Weights of a small image classifier.
Model: norm batchnorm, activation relu, depths [2, 3, 4, 2].
Rows from block 8 of a small image classifier, named by matrix and row number. Rows with one number belong to one channel. Each number is 128 + 32 x the weight over its row's rms, rounded and kept within 0 to 255. All counts start at 0. Numbers have three digits each.
Before each channel's rows are labels from the 100 images, of 14848, where the channel reaches its highest value: "strongest on" is what is common among them; "place" is the part of the image that holds the peak. Only what is clearly more common there than usual is listed. The data: dead-leaves pictures: piles of overlapping shapes.
# convs0: first 3x3 conv (model.blocks.8.convs.0.weight, 144x144x3x3, each kernel summed), inputs 72-143
# convs1: second 3x3 conv (model.blocks.8.convs.1.weight, 144x144x3x3, transposed, each kernel summed), outputs 72-143

strongest on: mixed sizes
place: bottom right; bottom left
convs0.33:141136109109119106123090151126122142138135145105097092140124059117139137129168077082139100119089145104111125126160122094088151083130146084054113185101112145138148119101108081132104083064074098075138081152111175161145
convs1.33:153108088125094162110068121122115147108117134109075028146085101138132103106132144170161104147148122099108093098117119086150077159024139106182110162127193118143081115151180141104141163168107177154147103187113150153071

strongest on: circle
place: bottom right
convs0.63:095131118153132102114114163135099110101116113099093141122089113121092084124123097106135109087094073096125131080070095157145102112114110095110104115098078142091153078060060117116101097133126092105108071122147140120071
convs1.63:177091143103130114142129173099145132078112104134180145136126110113122173109133095127129157104110124171101158109088139072126108141083190117165148150114151148097128114082062165159108122145060114172099131079158099127090

strongest on: hexagon
place: middle left
convs0.20:068123159119173150114099116099137096134110099084142129138092100096073143156106093077123126146090169115163094097157117099157111056099130147138125143078084109105100094140088113158090073111117050122137129127123157104140
convs1.20:092149118136102117132103125116178103097141162122161155146149126138107160094139177154100066072142149141128157128155153153105180049167153142205134183191162122083171128133127177143158198158098113158185167134135164102150

strongest on: star
place: bottom left
convs0.99:147148135143188125112080151111072122118137117075107069111150113129128169079083088171139111091164103112154154118157081165114116137059125120139131169105190157130105113184115106118091113196169140146080128158160110170141
convs1.99:144148084136039146135090131134162173115159115126126114135114093099141129098158121113211144146027108098168102083124094079135099094141085150124102135169168156134140124076171140167118141165151162149116146157164072183121

strongest on: mixed sizes; pentagon
place: bottom left
convs0.37:137155112113149084082089137132136064086108130149158101078046139140035130122103159122132133157117114121130158174135081098131100094168113097102157148111174112093115111167108103118178169104065144121134117089086118056176
convs1.37:179095113078123160132135195119144142153132126148148113115075091180153120153154136179179124103138075142117129133091162103091099122053157099151110144142180110154161134158130130124107180124114132108133176132156127174112

strongest on: star
place: bottom right
convs0.64:100132140148146101090094102080087111116126099145093065120083134116156093148106118098142088113119106109127119113061125089098099102077117092071112107091080113058130101070064078105136111083134082099101114125130103115098
convs1.64:134144160120185071111160131104142165164111125132133098172190134122236124133135161164153125128163149144133086141120161117171148130174146115133126164191162121152103137128139129200149143221187131151145144130150112173167

strongest on: cross; flower
place: bottom right
convs0.2:138106100150090111130152127099147105067087118134067094116095110102077112105109080116138103089095108107114110111082117162091075073129136138120127071138118079078179095060024119117098092126115094069152138124136143148112
convs1.2:140130145120150074083169141088145167154106136147150172162227144153142170151127163113124170122167150113084124139105168107082133095153139144126156154179104106137119150114108152127150141158117099194121142110184081131157

strongest on: flower
place: top right
convs0.53:099118087120118048059110143140125118170043095163137131122163137065112096077128079128142165144103074095135142090145142162135068083064109121115139148112080134070113097063088092143109117064158073143114098094146099118129
convs1.53:097128126088137204196144097121068163141127152121138177139131154087081102117131168155169141095176163152112065132129141164138161092153181179096133142147115070149120166149138070182138112077111114057104144156039104113117

strongest on: semicircle
place: bottom right
convs0.90:159149146158142079135132101110096111171048149108180102192124140180097142125130088055156102148076091120151148149119102096124113123084142107131130158120112115114140168134126074041128113109025181189084089098135076097115
convs1.90:184126101091073146122109183153137107147112140126108041123103142178146165152109086158160179172093139105100167137159129152119155155074161088167134141148171149152158168110160122058147228117127126139135087103127155142114

strongest on: heart
place: bottom right
convs0.133:124147162199108082080116140095130127159125110185074087124139142154106126168123177110152168172186093114152083161122116127127123116151107135120145154126121117140137148192127119135101086140161196204124098164140104221176
convs1.133:108099113108096173105160100140151191122161149148138071130089085109110135137107180135171151107079101113131073107127126110123132160118090147134138195118108110111142144137163153116120143128226120147110129151181097123100

strongest on: large pieces; grey
place: bottom right
convs0.17:095152134144127057068119129128146104115141105116133107116098105110134112124105120091072098062146164162114092134161148057161146122142146105098101130134139101116116091114114103148122080125081129132109070111185152139102
convs1.17:152174087123186142128154102129122120169105134132145069133154109092137161165141085149142164153103147140094108090181151106182163201083126150171154081167112127121184095137156139105097128115151122080162131085089120086174

strongest on: mixed sizes
place: bottom right
convs0.88:115130149088141091119153099117123147122095056106120135063141110060137112071182116077130169095113106149154093172195157103135110122108139153084137151105127147119114110162094109123093126073110196134167134131125106140092
convs1.88:100131183127113085204150091129114144170089148086155195171109139138126108127175143097086112115132113142115195184075084229107139132114126097108172080188118088134136184174118132119148138165178149131156105133219110118152

strongest on: grey
place: bottom left
convs0.70:109165104136059136068143092091088106096189154148142154130076141150103147104126161180102140109115132146136081142081113081131092111203071118078086145195085107120137134119083115153153092130190095140115143120129128158071
convs1.70:126153156208159148175173112137148121142124140120124110124124112197114119132116138156135047143137161122096169096113096176151147164108103113156138157128142120148111118189123164073099125102167199088145131136158109069158

strongest on: grey
place: bottom right; bottom left
convs0.78:150113090137089073081124142127106098155046139153127105129189165150074090111092162124119130133164144141152129160109119113097121113148134078073150118120153086145137102139097070130120103066139166089161140151196087145133
convs1.78:171152133104191107106080139126079134144086126117129082120090147153107142142126110167161153123218117084108168163155085137146152168195132127178152115162159123122151120128164103152143086113121133112153076075085188133155

strongest on: mixed sizes
place: top right; top left
convs0.28:138135097162039130088131106057136132135130090089110129131100087144128109095133140128174116103142116081114111088077120076127098043099109137109055109102102123095169099109117119118087023172162103070112101138134095157122
convs1.28:152126181146166118171145088086162138101125156122125166125146152133088159088105149177102105065198200165082154155094094145122149120085127149153134161115145134120074090157069123097144137144137147099065121165117125138165

strongest on: large pieces
place: bottom right
convs0.112:102075148128110096144097089101102144108116078095145071111097117075093091111078076088111096093101101117092090086116097092088067091098115092091126124082097137100118116060113096136110067069088095162103125108105128126121
convs1.112:164140167117161041098180114093149158183127120089159073177179106136151141139115142155159136152179168139150116087135163162141156182135126135168136151169202126135135142124080199182182193124134128149148144166178152182174

strongest on: cross
place: bottom right
convs0.40:111088096151095114106114091120156110094128103149091085106056114103128122101114101084115080072085108129087087059092126140128101109107140114086093101089112091070135099068063096116099067101132073081112100107113103138065
convs1.40:175137149135174072067149139121164148173117162150160136152162122186146196143131122173092101126146114177124115156120169130124155162153183129178160171159166137164122107118088106190166150148104154164153151129142124166159

strongest on: grey
place: bottom right
convs0.30:146137111087112067116065119110100097108111124110113082080120112135108116087103113106102130057072139122135125132075116097137095062090109062102118108110126138128172113121076085071163068097070088084083098100107133118083
convs1.30:175148120139173094137116150125108147161104078109125052113107115122119149108140068119164132160164169147098124142131192142162149127173112135172141167208209175153114117138108147190140128152163174134159125152136109122187

strongest on: star
place: bottom right
convs0.101:120115128162122057113161156108089156118114050105118089133137135116156060162128104169148130126150122147152126113097128081128099076079049135064124067105090125117132068111088077079120134135126156123127122152117092113165
convs1.101:126151109131160159147100161155152215123118143130120102165120108091186122147153134164211176192149171116191128118135180163144113101179149159149135156136153115134107148110149100181141170221179080133117120144179114172179

strongest on: large pieces; frame; circle
place: bottom centre; centre
convs0.23:109097140150143150155176166128125123216168074185190160081133146118134143123151129105085112155144129153171167211121169120090104079116193108127128122103095134209158167145138131117098141125081144132142179170177125102113
convs1.23:139124085079126154189093061110106164100123097085138078162180104097089134103072162077126121069120085121073105071113108145094124097114112128116080074150106110074084109069104131114120127127118044098099073056091089136155

strongest on: mixed sizes
place: bottom right
convs0.83:114141104117152069029071166099126104127100125182177124139161140095101103117053121092093108107121143148068146111108070139111096072085134134118100167127076106115125130103068166140095094114097087120081079123064124158129
convs1.83:114133152165117144110118143085142140160123128138185053126147150139105152119151165100079157113189180150069108151063090112110133111144094150181127127170121184101246132102137118154156180169076216157128132136132123158188

strongest on: mixed sizes; flower; grey
place: top right
convs0.82:091125088099115068075138203152148119098114091216166112097183119142101135098119134120130141094135146061126165123122080177113129053070141122121148164167089127132137121120080078136131126076098097120070134116101086124092
convs1.82:184159080096195141100108189158171108186108173164157078105132130149122157087155073141178161140149181079124171092127118116153156099109095135148133131167167164121124126114137130130137166109105095038127136118107114209134

strongest on: pentagon
place: bottom left; bottom right
convs0.84:173140115123108114088066133060151132015188107113150078122081145119143126146050172143150106147171122164117100109096157083104113127187124130137140109140135098114121124188107160149159184168163118074180134131114136099110
convs1.84:123115079139140179152120105149124163086190177109134121158142120113123123111140155126157106139155194149176149089125146116093146121094088096212129147160164128125161125126135163180173195200142103120195176168108146073155

strongest on: mixed sizes
place: bottom right
convs0.127:115112131123085068076113169122131135124145115056153088125096133129114113123115070063109107085051008134111140114100155148131139114171065099147163129111101110110118114109127092132094145113107162205151145122183110070150
convs1.127:189111130125124084181116144143108173134140075120125129081094110136129104175103112090077121101122147097127162132147135146135139123078093125222161112140162160153157109139061152131104117168140119117178110145159104079110

strongest on: grey
place: bottom right
convs0.86:157140128175125102137098176129065121166087131145161112103119130143103114141146097101120139103151101161117119175110122130120106109211108082082148102143129146155159088128144128116193085077057171113163087137157146115165
convs1.86:181179148118164112138118199099107122111073111157152106131086115136129126131120071129119156121119104100153149172120139170175170148170112100213110119206176184070165108110150150128111113122105113149159128118108111136126